Weights of a small image classifier.
Model: 5.79M parameters, num experts 16, patch size [2, 2], depths [4, 4, 4], widths [64, 128, 256].
Training: soap at rate 0.0032, 6000 steps, held-out accuracy 90%.
Data: trained on views of escape-time and Newton fractals, 5.3 epochs.
Rows from expert 0 of block 4, named by matrix and row number. Rows with one number belong to one neuron. Each number is 500 + 50 x the weight over the matrix's rms, rounded and kept within 0 to 999. All counts start at 0. Numbers have three digits each.
# up: expert up (model.blocks.4.mlp.up, 16x64x128), inputs 0-127
# down: expert down (model.blocks.4.mlp.down, 16x128x64, transposed), outputs 0-127
up.6:439577554444500617456500620416445500400500500500571551500471422439429435556468500436500410463500505500500500518457472500500443358541444503500590500583554500443443500500500500544500500500500428500476500500500500500533500484396500500500500397431527500454587556500500435573500500429500548500500500500500500500371580483424455407619500500500500500500500491500500327500458462500500500538500
down.6:538548373500500484635500499500500582500500500500500383434558500500469329500500500500488533408345335500500500539500550539500613500370500435500500500500576485442500500500583575500500500500412500500500589553417460397512500542500500455428402465376500371500512500486500500562441621500500500500500528500500567500500500500500500500500582500500500518511500500500500427500435554500500500500584
up.7:500500455500340519500537613500514425500575488542428444500500500534694500500500515588500500500500541510558500543500500454529500453468507696500500669500444360500485564500500396500500500482511444500500500500386453555436500500500354500500451500525697468500500448500484500500500599500423581618500518467500500500533359545388500451500506500500527500502492500500500575500500431485409500500533
down.7:548500506519389500500500500593580352500473524500500476463500500500494500440432500500596500474500500500500500500506648500293476500500619534545518500500434500453500500454500500480500497500500526481500459500451500568500467448500485500500603560500500516609500551500511590368561556500500500378501500500500500500455366475500500500500500669439500500510517555626575500500500500631500500568500
up.8:500500500500381500500452500556499530486434534536541545524500500500500500500365574500477522500444500500500500363500578500517439630500486500500567466500500500500500436342406447500560541500500543556477500567334503539454500427500481500500516544535497426500478465464500488435520500500500500487430500500500517500534500500500500500505450552500519500500500597634480500500516500500620411500628
down.8:575500502470500500500500582500417500385500500458461500570481462500379581486500500501500500500540583500500500484436427500500500500472437392431500500500500500500351544500500500500598500684500500500500500500500500500500523500500500500379500500551528500500500500500490524430500540500572606392294500494500500533492500364530500500500500500500500500500506500500531500469422500492500503500586
up.9:500486500500500465400500500469500584500500500500457536433478600500500500548500547500535442500500500526500500403431500578500500456667500500397441500500500659500500500500517500500380500500500500473500500322500433500500467629586397500540500500496570565500516500500519500500500500500490548453500542500465500500500500500500500500500500473500537581500500500500546456433437512467448500500515
down.9:493500439500539500500600500500504649500502500428500385500546451495500486500500500636543464500500500500382521500632527467525493453500500500500472444500483500500448500539500500500500500500500479500500513500500500500500562500500438500500491613500434500500511529500500500500500500374500489500500468500412500327500506500500500500500455562502428532500500500530500500422591512575531494410500
up.10:500449570530500500550481500566500410500492552534621449500500500463525500548500439440500314500500500351500598500500500456500549500500500500500663550541500500380459449615500500500500495414500537365500500500482620498500460466500500500544500500500500500447500513500510501500639500362524500500500500509500567500470444525371500494717500500500500494500462500500500500546554500500505455500432
down.10:445500500426572500500604552521500444457589500500583516500593500536505604500521434522584600496500560500492558500500552500604467566533566335500475500500500624330527500500517500579502500500500500500500500500500607500500513500500500493441615500500500500504500484484508540500500530548500393514500513465500500410471387493485439500500500500489513500500447425500574546456500647500500513500500
up.11:500434500500409528649544500500430500500500560443478500681407500500500447460500533548500454589500500500500500496483500500442429585534628500500500304601500627500500469583500500500500578500500500413410500432500612500473484500506617495500568521500500481500533500500500500516500500500525500410500500524500500409451560482590500468529500461500500565500589500418500438500547415468446500527486
down.11:500510500500569500500500478500500528500542599500500500601572500544500500525478573449500500462571439427568500499553518427500500500500500500500611500500500670606500500500445500610601586563497443500446606500500606500500552500447500500547500500687488418379500500500500500474515500500539500500500463678287500496598481500500462500437557500500500500605391394585500500499461500421574538441500
up.12:500566500500500500500500509500553528546500424534363441500498500627609461500441484549586500413392561559421500500629500500500500462500500542589500500513450595563427520483500500500554500500500467500500500362500500634500500550500500543540500500380500500434500500497457500500458545551530550500482500500354500421500570427436599561515500430500500574578500500500500500500500500538500500587500
down.12:574526500584582465589500446426500500500500500538455473458518542539560500500651500500458489465432500519441463500500432500337500500584486522602500429433500547500500470500517426500500500500534500568500500500543509500500500500500500358500414500500500417542500540427500500503494500500436500500583437554356535482500507500500500500506500500500423500500518500406471553500397500500500500500557
up.13:454528566500500500459500450500500461500584500500454500580442556500500497500514537500500463516500566556500492405500519500500401500445500434500500398500494439500585500541544409500537246440500500500324500500571468500558636500500595468425674443619527576500494500461503500500500512500562569545500544481534500592500558500500500500500500571500500500475500489512422386594398638510551575500500
down.13:500500500437457412507500500500588422353526436500385500500500500549500500500554500458439500386500534500500568505408500500500500500565486556500517423500500518610429519500500500500327401474500535500508500500500500505470500615500500446516488448544500500497500440500577500500500500500500573500500500679500500399502500486496570500500500408500504500343474500500637500500500500417439383515504
up.14:500600514500445500500491500500575507500426500554500500343500482574500500500608500570500500524471500518758569500514500594368432500543576450500485454382510500524500500500500505500500500614500495500485583500582500512500500500480451454500445407549466500456500500450490500469500588508500540500500478500500500493500500500579500475500500500456562445550500446476605500533500500500500500500500
down.14:427500500500575500500446500461500500414500425500583500472300435437395515500500576500360500535481500500456408500455500475545500500500424500551502500455500500464500508500500500476574550500689500506500500500497500500500506500454548516546481500479483554487500500500502500500478500447500500539646441500626496500500500537545539500500500469500500500494553539500478571500448500500432500555415
up.15:517500500500514407500475429500528574458472500500429545433500500534392500500500477500523500500500500568396500500500500500499342500500505500442500519521577524500500500500500495617500500500519500453629500563543454500609531378441409492500500382499488500413500446500500500425500477557500538507491500539490507499500500500524421500585594500520500468534500538503500519500500459500500500512532
down.15:500500500500500503635575426500555500526548500635606626500500500500500356500488434497500500500500482404500500500500553500500500500500605500534610500433500500500524500500500500490541582500500597500500547582456500517500497500500547500497565394500500500472398467500500547573499521545539529500618351473500365500362500500500500500590523513570513488429500396408500441500511500520500500500565
up.16:438500500511500451438500441500500500500628500378500500500500587453500500441470520521500500500394500500533462500542450443546437342500331523525395500545500548550500500430500469522500500496460489582500395500477534567452497445526500500500500435566500450500390461472381453609500554469500500479500500500500603501500500498500500500500500500500500500500500500500562500500472500500401500500500
down.16:579463507435481462500570589301445500543500500503461434552500500500500623500500455601531426500500563500500500500503500500541500500545500486596495440476500543492450550500500500531500436436500421500578500500500520489500500500544500451500479500500432500500518500500500500385490578500500478500500500500572456500500483500500500355500407500416493500500503500600467500461500541500511500500500
up.17:500529500500509535500500550368500618500485500500500500500500500500500500419510401373500500500418557474500427500500500547588500500500500397441500654469448500500500500500543505521520500548500500500471500439518543500500500533500393500427501316466500495500606455469537561583500398500456446500500424500425447416500500500475599500537500500428455500646595488500500620500488500431431589500500
down.17:500318500470500413630482500546500500500443500500521500500400500519500500500601562558500354500446500444500564500627464500500500500500500455446500511541626517447500514500439500500373534397500480465500500406498352648500500500425341500571500503500500553597509491500500500519510500454383567500500500500500508603500518460500551387500589494500445500472443596500404500500500485551500454500450
up.18:500500500500498395561500500360520519500593547391500500426500504540493500578500500500500500597500500500500462500432530526502553500485576491531500438500533500500500513475500573540500500486499500339500500500532500504554500500500500500500500500566580500546500500520442518500498423500500579484500500500500646500512500539500618389574465500462601500548500560423448406500550580500532557508500
down.18:500587462500500500500500500500402500500500500452500500459500548596500500576500500363500500500518543500500500500500500500500500516500500532500500500500398645514500500500500500573500500477545495500500556609549609489485500514526431528500493459500491547500500591500500500500500500500621500500500500500500497553595500415593500445586418325487500454500435500473500500500535467500590500500414
up.19:500500461500500573508500394500500500500500500648500500485523500500465450500446343561500500410500606400500491500500376567500476507498500506500500520449390510500500500500454484500395500461575344500500585500500478500500500607516500500438364500624526500505608500490500500429500500500619500500500367566500500500581460564516500500499500395500500500554586508524570500500500500546500403570500
down.19:500479500500500500500435536528500515500353483496450428353402500500429500500631500597500500500500500500537500500579435500469500500472456514500500452500515556500500540572500500391500500468414500500466500541500405500470588500500500475500500581456500472500500500500429542500512461500500478496500592573500474436464500479500500577500454500497573500500439500509500608542500500500498580508500
up.20:587583500527587572500500500442595500451438500429585500500500385517496429500500349432500500500530500567500538500500586526500469328462500492493507500391500576500500428557468517500500500500545500500506524491312500500500519500373424500553500465436500540449500469460502500495500500500540500477500573500531500500533500446433514640500564500500500528500521500500425387500500500500500500563384
down.20:500434500477500506500550500512359500500500420500626500500440557500491500540500500500500655621500406495500500500500452500552500573422500500516562500500515500431512499500500500500418500500512639500500596500396497571500529548454500487574500529500500500500500427500500500572538590500559460394500500500494500434483508556615477500545500500513500531545473500397500548500500500500379560500500
up.21:413515500500500500500514500638500500500484604592500538407500500500500500500500500500500500554558596549500580500494538604500500605541500411500500516476500500488400500500500500500521500521500500500605500400431500428460500583500553500584550439500533500436379500568454500465500500500500500525467500500500514393447500500500514500471586572535500523500450500449500500571582500449467498425575
down.21:500500525611420380584509474500500500500500555500523555500433500549500485500549500500500500500399500420526472500500500517500500500500537603568314500500351500500557581500507442500500500506463443500500500512561661518500419500535429448500535356500443480500597462452500500469344559500500519437500468500500513417500529500479613500500500515647500500500656500518525499602500500500519500626454
up.22:570589500500487500556542632393500554522586580509500601409500500453500514500554479500390549500500500494500570500596610500576543500500520500500491388500500452567500500449500546500500500500500500543500510542500500472500500546500508500500500616490500574500500500464424605500552445500460500409500500500398498528500500500508608500500500500500500479606500500424536503500591500500500500500500
down.22:500441540500500500500578500500579500416500500441444500432500593413472557500573500527500500500552500496435594500517378360461498605500500479435641574500500500483500556440498492500500500462500500500547500500529500500524500500482528500500500500500500408562500500500433448493475500413498500563500515500500500664574500446500460500500500434615544511533500500372525534500500500500466500518484
up.23:500500490650500674500500500500500500500488500492500603482500500500568375500444638474500500536500500500500500500500508578500522500500558500500500489500388323600506470500500500561500477500500703602500500500500500500500500500497395574500614495500506424445471500500615500550500539500500444500500523500500500496500405500500500579500500500500525500500500500500500614356436489500572477568500
down.23:500500500500413500500500577629516471500500500500471500588543500551524500500500500500500500454467507500375500500463500500500500571500500500485500500500595344365431500443466500500545500500500500500442443500389500500500574500500406521500500500500520500518500500567500500484605642500500500503546500413414553504422500500500584456500531500552591521500389500552541553500457500500556521500390
up.24:500395500500421550500500500525500500471395500500476480500500535500510381500542500500500393500617500500555443525436371452611540402538601500500500500500500503500511654500500532500347638393405560577500500568500550500464529408550561500500500500541447500569500500500500500673559485500500500608500517480500500500559456500500534446590500565500500500488500484500500500455514493396470481490443
down.24:500500500518402500444500523423500500570500547500500653286500460513621425500512500500500500500570500500604495500500500519500500500477500475500500535660394500608503500474479515500500500500440567573414460500619500500509500460446500500437561522359523500466500500500500500500343525563520500456500500500500500500500500525500500500496598442591524560500459437500522386500500500496500500541500
up.25:592500500446500500500549500500500538463430500500500593500500500429500478461526452539518500500486561500500500548500585500500500437500500486500500500500500500499455488500500500509471500500553500597500443569553500504458516500500500500584500511500559500500500529500479500445500412500500407500500521500500500500464526547500441560532500518500500430500500465500500500500500500432483551384500
down.25:441500500574555488500572538401500500500500348447500500374500497515538500500500545536500477500500500399500500568461500500527580500500500500500506500623557500453432500500589500500500618462500500403555605516500457500500461500500451427500500500566596500500500443500558508489483619556568500482500481500500500500500500534415500497500360500480500500494500500500500500571500500500500532295501
up.26:495540521527500697500500500501466525518500500500500500500578534466439589461443445500500507495500500500500523501500359510500500500515500453500500500500500500500500553400500458532453500500352500550486500500500500575500500565520500500500377500655500400429500602500465587500500544500500500534494500500500500500500479500580558522392319548551370464347500500500500500507500619500427500500422
down.26:546634415593497500426557493500469500500345465500500605569420493500431500428566500636500500500500500434570550430500500500500400500530500500492500459500500455500603500500500500356468500500369484443500554490500500500388550500500623661565500500625385538474562570675492489530616436500500432420500500500500500495547700436500500500555441500500500529505509500500488579500488438500518500500539
up.27:500566533500430448500500500435390459345503500500413500572500547500569500604379500468527500500500518500500500526331500511500500500500492500584500500491500500500467536441500515500500415500500624500500529500500500500500565500458500500500500409478500594500517455446529500451489540500500425605500500411541500444500500500500500495562500521500427560500500566402500542484500500544500500455468
down.27:367500597518620493500435500408563500500477500441514460423525500500425500500569500500523581500500482500471471500555500500500543422420500569500500534500401499500398500500512500596500500603500419479500500500500500626451500500500535469385588500505500500500392501500617500296637500450500500500604500532482500409500500500500496500500500500453458500500445500490500682466500500500500500500500
up.28:619500500500557500366400444500571657500487500500500509498541540500500500500502551500613500500485600472381596500490500501484500427500500460514462500500496500500456480500545597500500500576500516629500500500500500453500500500500500551500500500500591500500500485500516454474500474473564471500581448454500500500500500533500500500500453584500500569500549454500500500500500500500500500500467
down.28:458463414500500500498528464561500482453500593506500507500440579415500400500500498480637449500526537500500500500500536500548529450500507500500500500525406485500500500500612482500500500500602407446500508492509537532571492500450440502574429500500461682492361500500500414580641529549537500500500500465500500481476485553500521500514450508443500500500500500500563528473500500459500500500500
up.29:500500500500597530500500500500500556468476474500500500500500500435683468434476500500470500500500412481468500500434466512454500500570500505500500604476532500500500559500500500500500500500500474500500398500500500500520500500500530455445434500525500615500636524500500546500565500587421580465422500500500500500500531500506500443500500582500500591508500500540412500500500500500553500483500
down.29:308500441500602488500500500472542500476575566500557538461500500579508410459446500664674500500473434589500428517643588560500500500500587569412491425500481500493500500438546607589500332493500622572372500500415524500500385500387500575500520500586579500611547500534500550589415423500581450500591522500500620485419500433515566500542500500500500512500487500479500500500500536485500478543532
up.30:545500474500572500500456431500630618500500421608526442500500500460455441457500476500477505500508500500500506500508500500500471462597588500472330500500583498500527500556500487470448610474560500500500506500500500548366471500500439500454500658393500416500567593460500501529500607508368447528534500511500481500424500506500536630309494565396500500500625560512614462465500500468547606542514
down.30:398396492461500500547390500547546511446519396500654531523500500500500500584386500511503500500430605517544523609400500445500452386500500463500579475500592500500379507580500500584443500500500502500427500488500446500435546455500559500407539500500500482602514524505500459502500480500500506605469461618454500560500500569465502475442391553511490500487418453571500500500652367616562500397471
up.31:629573500519500644609478500689402500500565489487500500500500500506500500329500500500485554500550500407500500500500556500448500496500500500512500453500500635407449545376500500447547500500491503565500500370503509594590500500500389500482500500500500500500638582550500500500506500500449500500500452453500518500561445355478442440500453509492491422500605500431500548490643500540500500466438
down.31:500579500500500331500528500456500643500500596458418500500584510500500445500500500500500500500500598500535469389500332500500500395500500500502500500530500518500500440666500500529501500500579310500534563500500500566536500500424500500498500589425500500500500500457500500500538509500500500619500500500500500500500489500501500509500451500459454500554613500601500500500500402500500458418500
up.32:500390381500498500500322500500453500558499522500500500500500500435441500427500470500500503500537500500500447407500500500410500497596500500500637500500596580500500500617581530500500503500500500500500417500500500584500500380498500438500500490424480500425553505500519522552500500500500524500500500602500500497647500504500500500425500500465411451500500568500500426552402500475500497548500
down.32:500500500500500500531500511553597500500498500560500500524500500500500480465500386500500517539500500446500500599623500487387500500500500469500551428500453430571500491590384606561500500509533500470546500442556571500540437500565551522669500500541500585539495500476551500447400452505617542513500500432500425563500500500463500500500500532435500500500564430500597500500587500471500500457563
up.33:499433550500500500500500500619500500527506461500600500500470500500494500500443397500510589424529500500500532501635587432500648613566558500465500457500565514500476500540539629500559500500500455545408433454529500529500473555500528525525533500500569554542500571414500480500500462500480430500500500453515572536500500500500629500500500500500489500455500500325500421500500455500415412490500
down.33:543500512500500500536500500615500474469500604583500508500450500500500500559486500500500575567500500500500500461435453486443500441565500500527515500498500500500493500455530416500500500453500500560500500500471619500527494582483410500534458379500415501585428500500500500500396585500442500500426500620565583535611500500590487600500500500500467513500568500500500500500500500500500500500525
up.34:500500555500510508414500500500428547500439500510500540519526525500441413487500525500500500500500577500526500387500436500500500500527569500500356500500500549500581430500500500560512521454500573500500628500500500483500606500500500573500506477530500500486479534500492500406551362541525487527500500352500635500447390465485430500500500467555500427581500527500500500500541588500487566500500
down.34:500500500500483500500416500500463558500500563500500500476488456500440500500500435500500500573500500442420500564400554666470427564500500520500459500518500500492497500480577484462500500500437434514500578465445500500500500500427441500499500500500500355500519500500416500320500500598501521446500500500500488500500500500500500481503458500623500500500500431537557500500576500520313549500573
up.35:472500500500500500500500500500500543500488556500609500490500460467386504403500505469584440500451500500500500487500500641500500460447529500500535465569500592462434437500457500500511500468506500604500500551500500472500500500500478487500447500479500565584500462500500523500547587500500570500500500421500500638484500547521500582443500500500500500366488519548441472451500500500500500399500
down.35:441547424500500543500500500500407482500529508464500455500500500500500500603500500438500500379500500500500442494626500500500500528500500448500399500500500447460500466500600500543620500500426544500618500500374518496500500648585500500608500585468436500500500500493500500500482500480535470500500500386500476500449500423512500526417397500580500531500551504500500500500500500500500603500500
up.36:500500500500500514500479500370500500486500500500500439549487437538626523500421580500503581500457500491500369500500504670500360500500500444551500500362346500500558434500616500500587454500481619437500500524500464588500480500469648515446500517500378591500500500500562500500458500599500566500500540659586500553500585384500364495607564500361538500500500500516500535500500500500500500500500
down.36:613640492485500500500500436500500500544576446477490500500500545482500500500423500400500500295500565500459555500500528500544500500460500500668410605502500568500507573500560422520500498500607561500392500500500500426500589508500605500500500415500500500456461533500471430500500500496500534500488500500395479500500500614491456500356500500500500500500500500500587500684500500467500547541500
up.37:532500466437500543412500500500523517469500425500500500500397551485500554433500580541500538500500500500500500500500594572493500442464500547500363425500500592500500509573500500500500500500500499528580500505534445492343500500500510515500570500604500493500574500503500500419500500564500516500500582500500438500500394255500500500500392599497500500537627500464500456500387392399415500468275
down.37:472500500454527500500500500427500500500500500500500375500475500404509415500464500500552500459512539490500596500453507495428520407442500500500641500500554530500608609500500500439494500500638500473540515478500500402619500477548490500500519500500372457397543465583709450524544500494520467500500500500500595500500567538531517531500479500500500500500437500421404500500500472500566500500500
up.38:371500500500500500500438556567553500500500539535500500441498420500500536467500408500384500369482466483500555573500500538381500395613500493425474500374447500456534588529452438480382500500539500480500456500511608500500500452436500485500432500500503500500556559433500500538538500500500500500500500552500655500500528500500600448500500500476500520410500500539500500500583500500416500500467
down.38:500500500529500426541500534500500500500485500500532478447418500500500500517500705500455500500500507460500500433404500518500468569529441500500470500500500524500500506500418500473466500500500610500500585425500500593500500500500422428676487500711600500373500526435500468522492360588457500561500523500500500500500500500483500500500500442466440374479451500500500500467578548430500575487500
up.39:484500500516500500500530500500472573533500420500500500500487500500567450582500500568474398433500417500488500500500500427612500500527500449374500351545500500500436376500500500474500500567500431614589500500550516428392557500457500517576500500499472500500473500515470500500624500471500476454500586412500500440547511500631500573500500460464500500500500500397471500500500500500238500506420
down.39:577500500500500441441500500500474500500461500500500500500500497500580555552500459500567507591500500524500430535629439474493478621428500413577559500500448500508458340500500518505598475502500500500500500500463353500506491423500500500641500500500437500500500592500500500500500482501461500425482562536492500525536500424500548500500500548500530580500500451499500480500500500500500503500500
up.40:500295486551485500483509500288500482500500500437500500500449500500500500617500481500500500500562460500500479421500500609500500575470434500530380500412500500500442535500416500500500500500460500455500500500504448500506500500560500498500569500500474500500500423500434422391390500572500500494562500631554402500500500500500527481579500500500542500500429500555500465367500500500500500504500
down.40:500664500500568527500500419420500500598500518511500500500500498522500500500407520572384500500500500500500342530434592380500500523500500500460500500646500500433500500550512492500500500500500500389500509500500500528415500500500360432566580510500500560662586500500500531500500545467520389594500547500500440466500500500521540500500489374371601500500500593500371428500500478500477449551500
up.41:489504500500375500441500494400472500597500500369405500500417536493565500500480500500514532500510500452532627572500500532500449426500500657500500415500609500568500474505500500521500500500500500515500500500442500485500606500500500500562527500500500505500500500500500461500496500477500500475500500500500500455500560486500500500500500509407500500516500500500500533500400454500448633437500
down.41:500464602494464593495500618500531500500502500593545500464500500567527442500500500500489500500431500500500500500625500500489500500500500418544550500500402500500560500500506529554653510500624528500500500393557500500500500382539500520438500525500368500567500500434500445459500500500500500628500570427417567500485500500500569500462500500500500500482585469500675468500586500500375448500456
up.42:500402500582500483500379500500477405507500500416500644500500499500500459500433500500500500500550557427623520502500500448635500500552563543500500500500470564500500500568500546406500500640500366500500500464453441500563500500440515500637500500553414512500481422500458500641586478574322499500437452531613467500428585500500565500500500500500500561446522436478635494489500481500500452441506
down.42:580500562556467540500425500393500469506463538383594500430500607500500542500500481420500500500500534500541517500606478500500462548500500500465500500631500500491500500500500500497500551579500500592490535500477500507500500500500500351500500569580500484499512500500500571529556500423500500500500500500500400583517500500440500362500488548500469500591534553385327500567500602453393577500615
up.43:466500500500500500500500552569500500590434591500520500500471407500653500495500546500419500500483500500500541469544500568500504500525500500412512440500424500500467500487500500527577545505500500500500649536603407500460626500495500398500500500560500459500489464500366500500352453500500552468500500500423514540500500422570500500480622520666500477486326500464500500550561546582500500500417
down.43:542500578516500500500500500586500445460500543389536500500500447590605500574552500408381486522500519393404500500500500500500453592484500575500500500408500500528500506460513500500500326500475415614500432435584505459544500517575500500500500500434500500500387500380382500382500432539526500481500461500500500500500500500500630412481624500500487500480646553500500500500563500443503494500500
up.44:483500500500499589500500540500500500429500500500526500494389500577461500500500575465500483430508474500431500500533544395500500500377453616500547500500511500500500500500613491500500524474574500583500548480468500500500635467500492500572500500500500527500500455500500500493424500500500529409500486500500500500553663394525537442500500551526500500582583500500352500500500500473500500500415
down.44:500429547371450500468578487500500512500500464540542500574500527382407406442500473500435500587420453500500457542500500491489583534510500361485500567533500500560582579509552500520494500500500354465529500500422500500470500500575515385500500426524425500398500494484500406447500500500500500500407493500393597517500500500500537500552706426500500500500442440508509500323565500500500500500500
up.45:495526468577441500500541395500489500467528500500495500500550500500500578518587480500500535500499500500523534500500594500500500500500500601500500500345500394660545500469457563500579618522500475500441507416500475500466500500500500549577500500500485483500391500533408500550500500488530500500500436500450396454500520430500643500385478500407500500374431500399500463500443483549412500500500
down.45:468500500353586500500500500588500500500500391477500594500500422508620500527516495537500500598587452477500500527500521462500546500526500525546500371588541500593500500500402472500413414500549553470500500500564530522500529404553500592500500500500475630500500500510500434624566484500462500500500500500500500474600500507500500477500476550645500626546604500500500500500413500424589420500488
up.46:422500413552500499500500545550452500478500500402436500583500500547557500500500472452500500500456501540500463596500500453762500562500378500554500500628500438500445500556489397612500419559500500455500500500500500464483474500500500500500500500609500500500498555431666470525500473500506426519546500500570500449500568446500500500526555464500422589500500500500500500500500500500425604500500
down.46:508520576456500464500648500500468499500520481478500500500552500500500620384500532512598553517375500500472500500500528500500500443506500500476500572556500443500500500500500540500521500500500465500507500500410447546479484491500461500517443424500500370500500596502477427557462539500500500500500500530443500500500500554580500583460500539456627500500500426500512500556500500447500515472629
up.47:500500500500500500450500612368500519388500500656500417500500500500544500500500481450500500500500500500500557500486500500500445559500427500503500500421673500549500500500500500500545500500470496500500500500445458500518601417500617500424500500500500449500566500421392543500440516627500363500568429507500553447522511500459500545500500500500568500500424512424500377500500500552401429405380
down.47:537556500493581500509500541501500500500500476484457500500430500500553500608500448500500500533515500500500500560568500562500567497500500500452500500500429396556500500627500534500588510561500500500500416491544464431509464500500561529500485500475452500389515500500454500500500385592521500500581500560500459500373501500421500496500500500500598651500621500512500380500500488458500500500399
up.48:500500500471500500500500500500455420500561473448422546619474620470604500500500452500500526477500500500505500574465500420590666534500597397442500456533469500402500500500500500500495513477463500444559476447439591589500500456500470491494533500474513500545407500564500394490395426500460406496488500395472537500500500500524500451500500463600529573500577500453500500500500481415609508434500
down.48:500500519500560500455500555434500500570500543521500500402455482500500505500498496500532545544508500502500571500510399500532434542500500500500500517571574420500500500425542548500500533463502520551553500500572501500500494500579500500563584448500420500416500500500500500446500543400500500392633641567500470500527516500590500462500447538500524500500500423543490553500478342500500500551593
up.49:475500603567500590441620575500584538528562480500539500448500534467473500455500617489500500500402500500597600423500507444500396451637464628581500449500455548441464500500511500500466500580500511516491494500400461500500462500500570508500449485500397499500482500500500500500500424500595500611500500500500500500602500451500521500609500457429500664359436475608500478531500500500601500472500
down.49:500500530500461500565458576480500452536602500460500500500507534445530500590500462404556454500500574500500500500533500500586500500500500358500467500500500500500500500500517526570477500749500500500500500500500457392553500500360500500500500500500500500423546545520474534526500500617483500567500500500256500500500500472500599500466500500500500500479500460366500500534500464454448500456500
up.50:500546500500418500500448513333500552592500500697485500549500607500500500522500500500461506500500500500500531500524500421500510500596500388500538500539535596500486500512500525447500547500500500500500564539500500500500500401500607505421461500453539448434536485432500500506500438454535500399500474397482500538380500549500376500599561500500413500575384425553406500610500500441582481500506
down.50:500605458536574641500500546455480501400500529528500500500500500571408500538529500500569430545414425500579581462457500567413464563500498500427461500578488382632498531627589432500500520623500433498459569458500500500500423569593461500500511423500500363510361536452428498500483463500537607500579500500500500467529509500500500563500500607554500554544526500500500552590444427459500500489500
up.51:500560500462500500462512399500500500438500500500500548500512519500647498500607500592350500500565400500500500517417500500428594575433427500518456471500500464615549451489425663500500579468500475500517564500564403500540500349500475486491566500500492448500559574500549500500486500500464407500422509447369479500444500500429500485500529551420500500500500533500500557500422489409520500451500
down.51:500500500500659500500509500480500594500500367500469500500500570512500438501500410532432570500500500460344500500500500599500500525500443500450481568504500303445500500500500500500500531500500500500416500500500442500500401500549378500401500492530500551500500520500539500500500387433500510500611473365500546558500500500528500396500500500539448500445500484500394507503500585500500500500428
up.52:500394355500542500432537432500500582454500500500469628577500468527500500500568500386606461500557388500502500500500507471500457500500523500500555500500594500500464500500331500433500473500500464500473500500500500600439540607509500498549500609572519471440523585500500500382500500632500500644500556417537500500426500541593500535500481609514500500503500500500500550527500500536456472533500
down.52:571513443505500500518500288464500561500500500509500500443500513409504497500500568511500572500500500633684405500500496493539414496500500459500565415500500469500500500535545500402533500444500495500436471571576562500500500632500500500586478500476567500500500420500500500436500500500459500431500500540518500421436570500598500500500500500459441513500500500410422585500398490565454440605498
up.53:414649371511477500560424681500500491500500438500526500500550500539500500500500500500398525523500500489475406614500547500437463541504500500500547500411470486551500500519500500480406581480455573500500500500691458500500499494500562477500473548461500495545500710468533500578583540500500467431479500500551485469663547500408621488500684500381575625500500500446500500500500435378500536507500
down.53:466537531500500500500407461615525500500641500500544500500474639602620500576500500459500460528500499498500594500353518500500494494449500552497359500500500500565500436512484528500394500500500500567500500529500461500500461500500559500402500500500500500539500500500636500500413500438463425487489572500500500500604500500500500500586530500500594500500500512507481493544485425484500636500500
up.54:500500500500407500509500480500489500445571434508540500500500464517500589500500500430500500460548393500500484521500496544525500500500596500489512500469481500500488559538500500460500500442506522439500578500530517535500500495500500500500500364663500500500500381500501455500565500500589442564349500500500500500500435514499626500504500400518500500500500500520500321500505500561500589410501
down.54:472500500500603500545500383500407500500389500500500500500512446491500500463500602500500451500419400500500500518500500500500500549500500423532500383466500500500517500576467471496500370365560601500500453500513500554425554500451500510500500631495500500528453500500500626500462500500449527500500500461500500500561505500452403500500451500422568452367500693535539548594500499471540602500410
up.55:309460561500551492434500500500500500500622500389500500402567500426500500513500500500500534452500500500500500439500495436500633406486593500500500500488539500500500500500534500538500487424500500470494500456500441546500560500480515591626415527500500500587500725500500374500572500500500500494479500500441500503494500500534500500446379553500500513535500481347451623493500500627500500560291
down.55:500765388500496566500486500659412518540579469500500462659525536577459481446426500500561657500584500357429500500500559500500558378496500500464500471485500500500445500541478500500446500560500703439495391505495589500450500452571500479530598500500459580579525404502500500308520438500500500470500500500500589397446500427477461391500500555560531500423500500454419500500461497330500500527552
up.56:380488446500500500385614480500500500500500500433500500539461541500500500451510479500526379482500511500570418500411500496481500500500500614586570635357500500547500456500500628500500531382439561536577551500534504500500500500487500536500500500500542420500500500514500500462500341500582360513500500500529500513498500495455500444500485500517454442500500507449506470549447500574500471542500
down.56:500461508463482510557566500552544451519452500563500500584421500500538500500442500564479500500500500477500500500550500500542500500451468516534381538503500500500603525468605500500500500500500507500410514500439594519360590500491621510500537500541500500396595500500500500500500522500501506500500512500573500498362500500513490393601500417500577500428394356500540500500541623529500500656561
up.57:574500500514500465482346414500447500500575500599391528466506500439575500500588500539465446500500428573394522500627499593494500412500652500505474500493500584500487538462511500414523500500500500423475396500513500500500552500410455412538610500500468500500500459500500500500589436367568515500500512500500500500500500500540564373435501500500375500500390500500567500444547500500500500500563
down.57:500473517500709500500500500500500608529471530545391556500500450434443559500598500545573299560434500624500500453567500451500430440616500435539500459500500470500500500486500507481558500500496417500558571477500478500500500500500484524648459500474460473500500500561570500459500500450500500500416500422500387500473436500500500500427449500500500366365500500532558500500433500500500500500409